python train.py --gain_aug_db=6 --time_shift_ms=100 --n_mels=40 --vocab_size=20 --encoder_depths=[10] --encoder_stem="single" --encoder_widths=[320] --decoder_norm="layernorm" --decoder_norm_position="pre" --orthogonalizer="newton_schulz_5"
Rows from block 2 of the text decoder of a small encoder-decoder audio transcriber, named by matrix and row number. Rows with one number belong to one neuron. Each number is 128 + 24 x the weight over its row's rms, rounded and kept within 0 to 255. All counts start at 0.
After each neuron's rows are labels from the 100 texts, of 14848, where the neuron reaches its highest value: "fires on" is the input token at the peak. Only what is clearly more common there than usual is listed. The data: telephone keypad tones over noise or synthetic speech. In brackets: how many of the 100, against the usual share in percent.
# fc1: MLP up (decoder.blocks.2.mlp.fc1.weight, 768x256), inputs 128-255
# fc2: MLP down (decoder.blocks.2.mlp.fc2.weight, 256x768, transposed), outputs 128-255

fc1.217 [ 97 110 169 123 150 134 130 130 143  98 118 166  99 150 131 141 133 111 157 147 160 127 167 118 150 181 135 115 127 149 159 137 125 109 158 150 152 147 109 128  92 117 110  96  90 151 131 148 108 116 173 154 132 126 124 135 142 132 110 142 157 123 136  95 144 110 119 190 198 125 126 125 167 138 110 159 125  89 130 134 141 128 154 122 157 132 106 106 102 114 122 112 144 107 119 107 113  81 123 169  57 135 184 113 112 135 138 153 114 145 140 138 125 119 164 141 142 124 123  82 121 105 165  93 136 136  59 117]
fc2.217 [177 131 104 133 121 112 109 118 128 113 118 112 119 117 129 107 127 128 127 119 123 177 142 114 120 167 135 136 123  90 122 132 141 118 140 165 123 160 122 121 112 105 131 135  92 157 132 139 150 135 119 184 130 177 139 137 133 142 129 150 133 129 166 119 141 112 130 120  91 109 164 171 141 110 127  91  62 134 152 118 132 115 115 155 115 152  83 119 119 122 184 124 155 124  85  93 102  73 139 140 143 177 133  77 105 128  83 112 125 114  93 105 173 139 115 135 146 122 132 126 111 125 117 154 110 102 142 155]
fires on: "8" (74 vs 4.5); "6" (25 vs 4.4)

fc1.103 [127 143 150 149 146 164 127 130 108 125 178 108 119 117 156 179 112 155 120  93 150 163 132 125 116 102 105 108 134 121 100 124 137 142 138 164 142 145 150 143 153 152 132  64 153 148 105 150 123 147 132 184 105 142  85 152 107 100 147 183 140 205 116 131 160  79 125 105 110 137 149 133 140 115 112 144 122 101 158 107 142 124 135 162 145 158 110 111  94 129 126 106  99 149 140 113 125 119  86 120 125 119 127 142 117 172 150 140 132  84 128 156 108 100 170 123 143 145 114 106 135 118 119 156 157  95 127  88]
fc2.103 [127 139 148 156 142 142 122 127 130  93 116 119 101 138 144 125 116 133 105 104  63 113 120 130 155 161 130 148 143 133 122 112 147 137 127 107 112 122  86 119 131 116 101 143 115 113 131 135 100 133 105 156 108 112 118  94 129 159 143 142 152 141  96 132 138 147 100 138  75 121 135 100 143 100 134  86 148  99 127 142 131 109 122 129 132 164  99 133 129 111 120 109 109 154 198 151 137 190 129 142 150 139 177 156 152  97 121 155 132 129 102  76 129 140  83 135 122  94  94 136  89 126 102 109 127  84 140 138]
fires on: "*" (53 vs 4.3); "d" (37 vs 4.5)

fc1.73 [142 135 110 132 153 103  97  72 150 153  87 133 105 133 147 135 136 110 107  53 105 131  93 147 117  70  99 168 119  82  61 105 124 112 117 100 111 168 135 133 128 139 127 132 135 121 127 140 146 125 155 141 123 118  98 142 138 163 130 124 130 120 124 159 128 102 107 121 124 118 141 117 102 131 104 107 145 101 140 115  82 146 137 117 150 125 123 155 139 156  56 130 118 150 109 156 106 162 158 100 155 142 192 136 125 122  87 154 140  97 123 116 130 147 163 128  95 142 126 106 111  81 126 129 133 162 103 135]
fc2.73 [118 163  87 152 118 137 159 153 103 108 144 136 121 134 149 104  95 156 149 156 185 159 125 114 145 149 136  93 142 149  95 140 119 139  68 112 130 103 133 110 119 103  99 135 118  98 145 148 102 120 130 113 131 162 121 133 117 159 145 135 106 109 169 112 110 138 157 113  78 124 139 128 104  97 172 114 147 168  94 101 154 126  62 123  74 150  90 137 129 124 142 124 141 136 130 123 121 117 128 132 166 131 129 125 133 176 138 118 125 110 120 146 127 114 132 164 137 136 139 109 148 144 103 121 140 122 149  89]
fires on: "<end>" (42 vs 14.2); "5" (27 vs 4.5); "4" (27 vs 4.6)

fc1.29 [136  78 162  92 127 123  96 145 160 150 142 127 134 142  96  85 134 157 121 127 123 142  71 121 165  97 173 148 131 159 134 148 146 116 139 124 128 151 102 122 109 123 137 114 148 147 138 171 161 110 107 111 121 132 136 117  91 108 107 139 125 143 117  94 165 114 142 148  98 135 128 174  99 134 135 129 134 114 126 125 135 126 120 138 119 121 131 147  95 129 117 104 105 134 104 158 162 148 131 124 143 115 178 135 135 133 125 151 108 128  82 122 121 103 119 174 105 113 120 102 145  92  94 103 126 116 152 114]
fc2.29 [147  97 145 167 164 155 147 142 127 143 137 132 129 157 117 166 111  55 121 109 164 132 166 109 114 143 122 106 114  74 142 127 139 147 114 178 128  95 119 135 123 191 126  87 104 182 163 128 101 157 114 139 116 107 128 114 162 146 133  95 141 158 112 104 115 110 155 128  69 137 156 138 128  89 132 136 136 133 106 113 178 144 148 161 147 108 150 101 163 120 149 124 132 181 111 151 114 116 104 194 117 173 162  98 105 152 161 136 103 137  98 132 150  73 118 123 107 123 132 111 148 154 120  91 130 157 117 155]
fires on: "3" (99 vs 4.5)

fc1.476 [108 145 136 172 116 103 127 114 112 133 154 118 138  90 140 110 121 117 129 176 132 116 139  96 104  78 149 132 143 134 169 142 120  97 111 176 118 158 146 174 124 135  90  94 130 104  95 131  97  92 135 147 154 134 173 118 137 127 115 133 138 119 120 101 116 101 115 110 101 120 133 146 121  99 119 160 119 164 159 119  68 162  97 170 136 133 125  94 132 128 135  83 101 125 139 138 141 164  76 153 147 111 141 135 148 128 140 101 170 136 139 126 112 115 157 123 148 110 176 133 124  83 176  83 164 167 113 129]
fc2.476 [128 123 147 148 143 100  94 134  91 121 124 130  87  98 145 122 160 171  71 129 139 152 141 110 142 118 136  93 129 105 124 160 104 157  73 134 121 115 116 156 112 120 141 149 134 118 142 170 149 139  42  50 135 141  97 124 180  99 132 137 108 135 145 181 135 133 104 155 108 138 117  90 107 149 140 131  93 103 111 143 120 155 103 146 151  82 153 161  94 133 151  62 139 102 106  86 177 113 145 139 126  83  77  89 105 147 103 134 116 124 138  93 114 125 166 149  79 124 126 144  95 150 121 112 147 112 159 197]
fires on: "6" (56 vs 4.4); "5" (39 vs 4.5)

fc1.270 [102  94 135 132 136  96 100 113 123  97 161 139 155 152 135  94 149 125 116  88 141 145 119  83 118  99 100 146 136 115  91 140 102 143 148 109 115 132 137 134 108 127 101 161  71 127 150 131 135 134 152 127 161 122 155  96 102 130 130 130 178 124 158 136 139 142 119 186 138 116 125 182 138 119 131 147 109 122 112 102  60 168 114 118 157 134 155 118 146 113 171 163 116 120 162 103 107 121  87 109 100 140 133 102 132 128 127 112 147 169 107 137  92 118 147 109 155 109 143 119 144  88 115  79 155 120 131 118]
fc2.270 [130 107 136 144 124 140  97 156 174 130 105 151 104 141  77 171 152 131 100 126 112 129 151  78 133 178 158 104 106 110 143 101 163 111 143 113  83 120 116 152 143 115 140  95 159 106 187 139 113 170 110 114 147 121 128 155 110 111 132  97 147 123 113 114 135  91 127  99 144 106 159 140 124 141 108 135 126 140 146 148 136 128 165 163  99 165 166 122  74 116 117  96 157 121 114 101 143 138 174 120 110 173 179 145 137 141 110  99 137 139 133 127 144  91 128 121 100 112 176 139 120 155 116 100 172 124 126 151]
fires on: "6" (95 vs 4.4)

fc1.566 [121 125 137 192 140  66 108 147 102 137 116 128 105 151 129 118 109 132 111 116 116 126 119 127 118 162 144 112 109 156 113 148 122 136 198 112 102 122  76 134 137 176 148 134 127 159 117 101 162 114 138 171 139 156 110 123 127 104 109 142 142 144 133 105 150 112 119 118 138  66 147 163 160 129 131 114 108 141 130 107 145 120 123 142 139  92 110 142  83 148 153 112 154 124 172 111 123 167 149 108 121 139 156 123 118  74 105 103 117 119 104 122 105 140 120 126 141 159 142 127 105 117 154 139 121  79 181 138]
fc2.566 [ 97 132 138 132 122 111 135 138 148  64 126 141 106 172 112  65 121 132 133 115 178 131 141 144 135 117 119  58 109 122 119 129  82 133 126 146 162 118 113 104 103 145 125 147 130  79 123 148  98 131  85 146 126 191 122 114 131 117 152 133 116 124 140 145 126 125 154 138 147 160 134 166 115 128  93 137 114 139 104 157  98 140 140 123 127 123 104 191 162 133 169 164 133 136 133 114  99 158 150 120 126  85 131 109 128 155 106 135 174 129  94  92 146 139 131 170 153 146 112 106 175 119 134 106 147 129 112 139]
fires on: "*" (92 vs 4.3)

fc1.57 [ 95 118  99 118 107 131 149 142 133 130 106 170  99 119 132 104 155 140 166  91 148 145 128 105 119 196 135 140 108 131 138 176 135 211 145 163 158 141 145 126 159 108 113 194  82 190 131 105 149  99 147 122 124 120 130 171 103 127 108 155 125 124 131 113 133 171 126  86 127 146  96 134 108 128 143 138 124 128 115 109 148 144 133 161 150  99 131  94 123 144 162 109 137 119 158  88 110 144 110 144 129 165 148 144 138  87 147 122 132 102 102 129 149 105 136 106 135 164 163 113 140 115 153 150 112 154  65 147]
fc2.57 [ 94 136 128 103 104  96 130 103 155 162 118 112 112 110 120 136 107  99 127 155 152 129 108 128 132 137 124 135 107 136 128 117 115 106 109 185 160  66 201 132 117 138 142 154 139 150 124 138 126 118  83 127 149 157 135 150 125 117 151  82 126 128 109 126 131 161 100 135 106 100 101 144 152 112 161 167 141 132 149 146 125 128 159 140 152 104 123 109 138 161  93 141 148 184  96 132 116 165 167 167 114 124 171 109 132 106 121 134 125  89 111 122 125 160 171 111 129 109 125 132 125 117 125 127 109 127 110 110]
fires on: "8" (100 vs 4.5)

fc1.463 [ 47 115 161  96 124 128 130 146 144 104 141 112 148 166 124 121 127 101 119 112 150 163 142 116 107 131 135 148 119 122 147 133  98 210 132 121 147 148 109 118 133 135  65 120 149 176 114 154 124 113 154 128 147 131 114 127 121 111 111 175 143  99  92 104 138 125 105 142 190 107 137 132 120 121 169 139  98 131 109 124 106 113 154 122 164 133 103 148 134 134 139 128 131 106 146 115 117  95 112 168 114 117 140  66 101 147 160 110 148 134 131 149 127 119 137 160 142 129  95 137 141 117 166 128  97  75  93 102]
fc2.463 [101 126 141 122 152 109  86 146 114 124 133  76 158 174 105 112 122 137  94 154 115 158 151 111 106 164 130 103 164  77 125 119 140 102 121 112 142 148 139 115 120 126 110 146 154 120 140 136 134 154 136 123 196 111 148 122  84 126 123 131 122 131 159 104 134 172 102  95 137  75 127 170 113 123  74 117 143 160 125 149 104 113  87 158 156 126 132  95 149 139 125 150 111 129  91 140 123  71 111 165 134 135  97 138 132 127 174 139  65 128  87 138 113 116 135 121 142 125 105 163 130 108 160 136 137 129 155 106]
fires on: "6" (57 vs 4.4); "5" (35 vs 4.5)

fc1.504 [150 124 116  81  88 116 119 121  99 155 113 132 126 135 121 120 173 154 119 159  94 107  99 116  96  96  91 116 119 128 151 147 101 143 132 121 137 162 134 113 113 110 142 120 102 116 115 131 117 139 141 107 134  86 172 102 113 132 149 154 148  84 155 121 159 124 172  86 140  82 128 145 149 121 121 191 151 108 119 107 147 115 119 178 144 135 159 138 102 133 132 144  53 107 150 126 122 169 116 119 122  78 103 149 126 110 117 118 127 157 109 123  98 134 148 118 106 110 107 119 115 136 153 104 139 100 146  90]
fc2.504 [144 143 162 109 121  98 108 160 137  96 160 125 197 134  94 148 145 144 164 145 157 118  69 148  76 125 107 158 118 111  97 109 112  84 117 152 108 130 169 160  87  96 121 133 174  94  98 102 150 169 163  89 126 145 119 102 158 142 114 130 122 145 137 113 151 169  78  96 145 168 170 112 113 135  97 120 100 155 125 140 113 122 103 146 123 118 102 135 124 106 108 101 143 118 133 139 159 140  88 158 133 124 135 142 116 153 158 183 138 113 142 130 148 149 101 166  98 121 117 115 115 105 116 117  88 136 135 170]
fires on: "6" (100 vs 4.4)

fc1.638 [127 161 148 138 108 144 146 150 163 143  85 142 134  92 115 115 143 130 149 137 165  97 141 120 135 164 188 143 138 139 128 143 138 120  89 113 139 122 128 127 128 112 110 133 198 135 106 134  89 125 133 117 141 153  91 129 130 120 119 100 149 111 118 129 149 115 147 139  76 107 121 122 140 145 143 176 112 128 122 143 139 134 151 133 106 128 126  96 166 129 110 134 153 144 152 139 169 120 114 154 150 109 114 125 127 183 202 106 119 125 129 107 131  97 159 122 146 107 129 136 109 183  87  99  98 130 102 147]
fc2.638 [149 130  83 128 153 102 166 124 123 106 106 131  90  89 137 156 149 174 132 117 141 148 169 114  92 146 118 148 138 135 114 114 126 102 131 138 146 137 114 133 130 148 103 125 132 110  95 115 140 125 106  93 155 117 122  97 120 165 110 139 160  96 101  98 116 127 127 102 122 180 163 150 156 153  97 102 119 167  95 107 151 142 141 125 150 110  93 142  97  68 193 112 203  97  85 143 160 136  89 137 155 129  92 118 102 147 154 138 140 113 121 133 161 186 125 120 116 115 121 110 189 115 137 119 122 112 102 115]
fires on: "8" (37 vs 4.5); "<end>" (33 vs 14.2); "7" (30 vs 4.5)

fc1.136 [ 99  97 144  95 102 106 111 130 115 144 130 121 139 105 144 100  95 153 165 137 137 109 163 116 112 148 123 142 124 117 137 124  99 190 150 159 156 161 149 122 122 127  90 120 139 109 116 127 116 125 117 138 141  97  90 144 116 118 135 111 114 109 122  84 151 142 111  82 205 104 175 139 164 155  99 178 120 138 117 141 156 108  98 128  86 161 123 125 126 124  75 143 121 112 119 124 175 146 156 108 106 166 146 134 126 183 117 128 119 148 141 117 152 109 136 131 126 113 121 125 115 102 144  87 104 113 103 114]
fc2.136 [144 177 153 139 134 161 161 110  78 108 143  95 112 114 130 160 130 149 177 172 112 153 131 111 128 114 135 126 134 124 101 101 133 145 113 148 159 127 122 159 153 109 137 163 110 112  92 103 138  90 174 122 124  89 135  99 121  98 101 162 123 115 140 139 122 108 138 121  89 113  44  73 139 123 132  95 102 146 149  98 125 132 114 125  86 100  79 128 140 127 107  79 147 150 143 159 112 124 136 174 133 144 142 128 118 165 140 111 146  92 115 143 135 147 124 140 137 137 103 122 145 105 145 165 156 112 134 152]
fires on: "*" (73 vs 4.3)

fc1.436 [109 102 107 129 119 166 126 108 107 121 122 157 130 139 117 142 176 134 107 152 118 125 115 120 116 115  92 130 110 135 104 169 115 166 109 121  78 137 142 104 114 127 168 129 103 127 122 107 181 151 166 146 127 127 103 110 171 156 123 136 129 112 159 141 159 118  83  97 123 162  92 146 143 133  89 157 100 186 107 127  90 184 142 170 177 145 128 146 106 149 147 174  91 111 154 119  99  85 122 151 156 122 184 106  85 132  98 126 146 114 102 118  99 123 153 102  97 142 148  90 121 131 139  98 170 136 125  99]
fc2.436 [ 93 131 125 133 146 148 145 135 149 167 138 130 164 124 136  91 138 184 106 123 132 130 150 131 113 187 145 125 151 129 135 136 139 133  94  96 124  97 124 115 141 111 113 125 140 132 129 126  91 134 180  94 129 160 106 101 127  73 101  87 145 114 142 115 108  93 159 103 150 149 111 108 122 125 107 137 142 117 161  91 125 124 122 105  65 124 114 101 149 116 126 146 144 164 110 144 113 126 123 127 116 133 102 127 108 107 158 182 151 142  94 128 129 119 122 108 113 155 135 116 145 135 110 129 150 121 123 124]
fires on: "6" (78 vs 4.4); "b" (10 vs 4.5)

fc1.663 [132 137 138  50 165 135 136 129  93 128 117 111 104 110 112 125 142 115 128 124 153 133 119 158 118  97 155 127 123 151  95 128 138 127 122 172 147  74 125 161 188 131 141 172 127 130 113 104  75 137  85 124 143 146 114 170 137 155 168 140 125 132 139 135 108 105 180  74  96 131 148 122 128 126 116 115 173 119 139 151  85 156 135 103 115 148 110 126 141 167 132 131 143 118 102 133 136 161 103 112 106 139 147 116 134 112 107 141  93 119  96 132 110 123 128 105 115  93 146 125 133 111 147 141 140 152 132 107]
fc2.663 [121 164 112 130 127 118 119 102 127  73 144 116 152 127 141  88 157 110 113 127 102 110  99 132 126 127 114 147 113 155 140 156 129 166 126  82 152 108 151 148 133 122 144 138 149 126 108  94 103 140 147 120  51 164  99 155 113 157 162 119 125 149 140  97 136 138 140 130 169 132 143 151 148 118 119 157 140 112 143 155 148 138 127 106 124 155 136 129 127 162 149 149 133 140 119 121 141 115 133  79 128 173 108 134 124 146 153 122 132 134 124 103 123 155 130 115 154 113 114 118 159 107 112 157 143 119 147  71]
fires on: "3" (100 vs 4.5)

fc1.720 [ 89 120 113 115 131  87 137 137 166 148 146 117 116 135 100 142 105 121 151 131 149 152 122 118 117 131 160  84 137 136  66 126 126 201 127 103 123 129 131  93 141 117 144 121 135 139 136  94 104 151 152 151  97  95 150 107 102 110 154  87 184 116 139 163 107 139 118 130  73 149 156 121 116 120 137 169 141 116 124 126 114 130 165 156  83 148 106 148 146 123 164 113 122 156 142 151 132 149 137 109 103 130 188 113 131 136 135  82 137  98 137 121 143 135 137  99  79 149 107 116 108 140 117 126 123  86  94 129]
fc2.720 [102 135  88 119 150  79 130 144 139 135 147 106 125 170 153 149 100 171 119 121 132  78 180 119 170 172 137 118 105 116  84 153 147 131  99 115 103 124  93 155 118 117 115 147 111 117  96 141 141 113 141 142  89 116 123 171 149 114 114 104 118 136 142 176 144  95 140 124 159  98 116 121  96 120 157 126  97 118 124 103 159 114 173 133 127 127 165 143 119 139 125 132 100 118 114 117 170 146 145 102 122 205 125 186 134 149 133 138 144 168 132 137 155 129 131 149 117 108 142 118 157 182 137 166 135 140 125 104]
fires on: "5" (100 vs 4.5)

fc1.139 [151 135  88 110 119 123 114 118 145 197 121 172 131 133 128 114 101 118 137  98 146 145 107  92 116 110 148 130 126 116  75 168 134 137 139 105 113 103 149 150 124 134 160 121 103 130 124 110 174 187 159 123 139 119 126 137 106 132 141 124 103 130 133 118 122 101 142  94 131  95 150 131 130 160 115 163 163 113 135 104 136 158 146 152 112 129 172  74 118 116  93 131 128 153 181 140 112 154 111 118 138  78  70 143 125 162 136 128 119 120 108 141  99 107 137 140 156 138 127 151 112 133 153 123 115 144 134 124]
fc2.139 [142 121  87 174 134 148 118 110  87 126  99 124 140 130 130 169 102 132 113  94 103 142  64 143 143 134 135 134 149 146 102 150 144 138 107 132 116 122 145 136 141 165  96 109 112 112 121 107  96 125 155 137 145 124 103 150 162 149 108 123 170 117 120 107 140  78 152 102 151  87 160 120 111 113 172  92  99 142  80 124 103 131  89 173  86 141  94  88 114 154 127 134 114 150 122  84 174 141  51 110  98 113 147 125 118 141 164 106 114 150 124 152 127  91 169 117 107 149 150 113 158  81 134 141 139 136 138 154]
fires on: "6" (91 vs 4.4); "b" (9 vs 4.5)

fc1.486 [169  88 149 149 135 112 138 158 113 149  98 141 127 144 106 148 131 166 130 165 111 161 154 115 145 199 145  95  90 133 168 128 166 117 151 176 116 152 128 138 128 108 127 121 129 117 157 107 156 107 159 121 147 160 148  86  98 135 124 148 175 117 120  75 141 108 116 100 114 115 115 105 145 100 113 147 179 148 123 144 117 119 127 118  92 122 109 101 117 159 141 181 106 142 111 114 128 223 137 148 105 134 161 149  89 111 131 116 138 123 104 106 118  82 100 130  93  73 127 164 106 120 145 144 156 113 134 120]
fc2.486 [157 116 102 133 157 133  87  71 122 111 113 151 106 124 153 127 128  91  95 165 139 124 148 120 136 164 113 144 106 115 102 117 117 106 122  98 147 122 135 143 113 131  94 137 134 137 127 107 131 187 122 136 129  90 115 115 116 133 171  75 130 125  96 135 108 133 141 135 127  86 129 147  97 144 139 108 105 139  82 131 125 123 121 195 122 101 128 148 108 101  94 164 127 109 102 133  84 171 119 134 131 139 144  71 104 148 101 129 143 146 115  98 166  87 112 105  85 111 130 150 105 123 130  81 135 128 125 115]
fires on: "*" (97 vs 4.3)

fc1.304 [105 117  91 151 147 146 152 103 178 161 126 103 123  99 116 155 124 135 115 104  90 160 111 151  92  96 143 118 139 120 135 121 127 126 103 126  89 142 154 122 174 128 118  95 161 116 160 124 106 128 142 134  93 117 144 117 129 120 128 140  94 140  77 116 123 127 100  86  94 119 116 136 124 132 156 145 102  96 131 121 129 135 149 156 108 132 124 110 128 115 152 117  70 167  89 164 108 175 134 113 201 131 183 102 143 130 128 102 125 112 137 144 117  94 152 148 114 123 138 135 131 150  93 111 142 156 143 108]
fc2.304 [134 144 116 110 125 152 169 131 153 112 109 116 166 136 127 124 127  84 149 113 122 173 107 121 143 142 126 140 150 109 112 159 148 107 142 189 148 137 140 128 159 123 128 139 111 160 119 137  81 141 107 124 104 108 133 146 115 162 189 105 138  98 108 100 143 136 106 108 122 122 134 107 139 124 152 121 107 136 122 120 107 116 127 130 132 137  86  95 113 170 137 108 109 143 106 106 127 139 133 117  83 198 143 172  90 138 131 135 114 144 113 139  88 113  85  86 119 155 131 111 119 128 226 177 149 176  90 115]
fires on: "5" (64 vs 4.5); "7" (21 vs 4.5); "4" (14 vs 4.6)

fc1.245 [148 118 123  86 117  94 125 127 111 134 131 159 120 115 130 127  87 127 164 139 116 143 120 148 134  79 129 145  89 124 165 148 114  99 143 170 154 150 106 133 104 124 137 125 108 142  96 127 136 143 106 130 101 127 147 174 104 165 107 124 133  96 113 143 130 124 122 190 107 133 105 130  77 142 125 153 139 130 152 123 150 142 130 131 101 102 123 120 146 131  96 122 167 122 101 139 132 100 209 182 169 112 113 160  85 126 146 116 101 104 121 118 147  96 103 140 109 132 143 142  96 133  81  89  91 156  94 151]
fc2.245 [131  97 146 110 144 116 147 106 134 158 122 111 116 158 160 167 150 146  80 167 160  97 159 156 127 116 166 122 122 116  95 120 159 147  89 138 159 141 137 158  81 122 136 124 111  82  92 150 109  96 126 128  95 112 124 154 135 131 129 118 142 101 116 147 130 132 108 145 127 137 174 127 123 121  97 121 120 145 124 131 136 119 144  67 148 144 114 158 117 139 128 131 130 165  79 114 101  90 116 108 180 112 145  90  95 106 133 130 136 134  96 115 135 154 152 104 141 111  91 133 124 155 126 111 143 162 172 166]
fires on: "8" (76 vs 4.5); "7" (24 vs 4.5)

fc1.692 [133  80 146 117 124 175 127 140 157 105 107 118 134 129  94 121  88 144  70  83 107 129  96 104 105 129 115 119 119 122 130 189 111 145 127 124 133 130 113 134 132 128 161  89  68 120 142 124 138 170 141 136 123 134 119 138 145 141 104 131 131 132 162 124 147 143 119 192 130 138 100 148 164 133 149 156 179 104 112 100 164 125 136 159 205 113 126 107 106 103 151 107  93 116 153  91 116  74 164 167 110 147 184 119 121 120 114 118 109 106 105 119 106 123 160 113 136 156 134 126 126 133 107 133 161 133 105 129]
fc2.692 [130 135 145 121 127 115 143 137  92 147 144  77 126 158 117 139 120 157 140 132 124 145  99 123 101 161 186 137 129 142  98 135 141 129 157 135 131 136 108 139  69 127 139 114 119 131 105 101 112 150 110  80 173 130 152  98 123 121 127 156 136  91 126 150 115 140 110 128 115  95 137 149 171 157 135 101 131 134 169 137 115 133 127 130 131 151 158 112 115 111 127 100 120 139 148 117 123 140 133 154 134 156 124 123 109 127 105 146 135 133 163 150 148 159  86 116  87  55 119 133 127 114 122 173 117 144 164 108]
fires on: "6" (99 vs 4.4)

fc1.279 [135 131 110 164 119 203 117  90 124 143 135 121 113 179 118 135 128 141 146 107 125 124 110 120 127 133 167 128 176 101 111 153 132 130 132 150 145 178 118 127 140 118 141 113 146 193 113 166 128 116 126 156 107 129 143 112 125 126 142 116 128 109 135 105 119 122 135  69 106 135 164 131 131 128 112 173 103  98 130 123 126  87 117 145  92  99 123 103 122 127 130 128  57 125 158 123 134 104 123 136 153 145 112 146 131 146 146 125 121  84  99 137 129 120 194 126 152 143 124 114 148 116 157 173 125 150 147  96]
fc2.279 [130 141 120 119 104 108 166  86 165  98 124 126 123 147 145  95 147 145  99 108 144 126 107 140 157 180 120 125 107 106 151 186 128 112 141 102 130 142 144 113 149 117 135 102 155 154 134 125 128 142 161 143  88 104 182 132 120 151  89  91  97 114 141  80 166  64 131 151 157 110 175 141 198 141 151 162 141 105 144 107 116 131  70 117 154 167  86 107 148 110 114 117 113 142 105 112 134 173 102 150  93 173  92 112 138 136 166  94  70 130 172 119 115 141 136  88 171 141 151 134 113 104  97 126  99 109 109  97]
fires on: "*" (89 vs 4.3)

fc1.223 [101 120 153  88 115 132 129 114  77 133 150 137 102 141 170 146 124 134 177  92 117 111 130 117 141 158 135 150  93 122  52 138 139  75 127 121 166 166 150 139 104 117 123 114 130 142 137 118 122  91 149 127 149 115 116 164 134 142 131 142 136 152 103 121 145 135 131 143 143  73 140 101 109 176 135  97 148 125 108 117 140  99 149 132 129 118 126 129 148 142 156  91  51 119 104 132 127 193 103 132 111 147 170 153 134 111 131 144 133  95 107 114 144 143  95 122 135 122 139 129 102 140 109 176 111 102 105 135]
fc2.223 [169 150 129 130 160 172 132 145 130 121 154 116 131 131 126 152 123 113 131 102 113  88 123 135 126 181 121 137 120 138  88 147 144 124 154  89 115 133 146 132 128 149 163 145 152 137 114 114 122 169 118 112 100 134  91 127 112 137  96 100 158  97 131 108 115 112 141 141  72 177 142 107 140  99 152 129 111 113 103 159 142 134 162 138 106 135 144 128 127 148 159 111 113 141 152 105 128 170 129 114 148 151 115 141 121 119 102 114 142 149 199 111 132 172 119 123 105 137 112  91 135  92  91 120 125 118 153  55]
fires on: "8" (67 vs 4.5); "<end>" (33 vs 14.2)

fc1.426 [145 131 150  94 132 145 170 130 165 128 113 133 122  97  90 120 129 158 123 120 119 124 122  74 114 143 130 120 107 151 145 122  93 162 142 122 132 151 113 112 135 111 122 159 108 142 122 151 127 177 140 100 174 124 125 130 105 130 118 151 156 110 165 119 123 151 109 106 105 113 123 142 121 157 151 108 136 160  87 141 147 110 146 173 153 100 119 110 112  82 131 143 132 110 121 138 117 141 142 132 139 125 200 144 108 163 161 163 152 127 129 136 133 130  97 129 112 108 160 144 123 135 142 137 115 106  79 142]
fc2.426 [146 142 141 131 102 133 128 124 159 142 159 110 142 121 100 144  92 177 153  88  95 127 154 119 130 116 125 117 120 139 172 140 128 120 117 146 138 155 141 110  98 126 151 116 125 124 105 155 107 165 116 188 133  94 122 138 140 127 141 140 155 117 103 116 109 112  95  96 131 108 160 134  70 119 117 127  97 195 101 139 152  83 160 123 129  91 168 132 106 150 111 148 119 196 107 144 174  60 123 154 141 147 134 165 102 152 149 132 113 130 120 137 109 142  65  92 125 144  99 121 139 132 166 129 109 103 138 107]
fires on: "<end>" (99 vs 14.2)

fc1.445 [106 121 130 139 106 154 149 141 119 119 126 120 103 142 131  91 162  89 151 109 147 117 128 113 114 159 136 155  88 129  86 141 146 194 142 136 141 174 134 100  89 119 103 135 137 170 133 125 135  90 151 169 115 125 142 113 100 112 102 149  94 133 116 134 136 147 140 181 119  90 149 122 140 136 163 115  79 163 129 109 144  73 145 158 186 138 111  96 136 135 142  79 108 124 171  98 110 135  93 167 155 118 143 145 113 129 133 150 112  75 116 127 139 109 137 129 134 140 138 114 121 120 137 167 113 146 104 106]
fc2.445 [115 129 102 126 163 138 139 103 138 138  93 143 148 120 150 116 144  91 141 135 145 154 179 129 109 126  71 134 136 105 123 105 121  94  93 156 130 113 113 106 128 169 161 156 139 109 183 136 119 142 147 179 122 168 114 106 130 136 185  72 142 155 145 129 149 113 130 119 141  80 137 123 129 164 138 140 145  97  95 187 120 140 169 151 130 115 171 108 122 118 146 159 150  98 118 134 177 112 126  90 128 107 107 159 104  86 124 134 116 126 152 135 147 107 115 148  90 111 111 116  96  62 148 101 117 126 128 125]
fires on: "8" (100 vs 4.5)

fc1.69 [143 127 134 130 118  87 135 138 118 109 130 137 120 132 156 126 124 154 124 101 152 124 101  95 108 104 124 141  68 125  75 116  90 154 121 146 124 173 112 117 146 136 146 135 156 111 106 136  95 110 138 111  98 142 121 117 124 152 128 123 129 131 137 108  95  86 137 126 136 125 181 168 107 184 125 106 150 184 124 123 124 151 139 175 154 135 130 121 129  99 131 113 132 162 166 146 106 181 128 130 100 147  97 130 111 176 117 143 121  81 156 125 105 105  91 137 113 117 125 175 158 138 146 119 160 120  65 132]
fc2.69 [115 153 142 122 129 165 113 141 111 123 153 142 154  92 146 187 117 172 130 139 131 128  83 136 142 165 153 122 134 168  78 155 146 135 146 140 122 121 100 140 100  97 170  80  86 131 120 202 112 148  99 159  91  78  98  90 158 157 138 148 118 116 111 130  75  95 146 109 150  87 160 133 179 112 166 139 106 124 160 145 122 107 134 102 126 177 125 156 146 124 119 112 137 141 140 128 161 126 126 150 130 160 109 142 176 102 123 136 123 133 100 101 116 119  88 125 112  99  92 126 127 105 153 137 104 140 142 133]
fires on: "5" (80 vs 4.5); "4" (20 vs 4.6)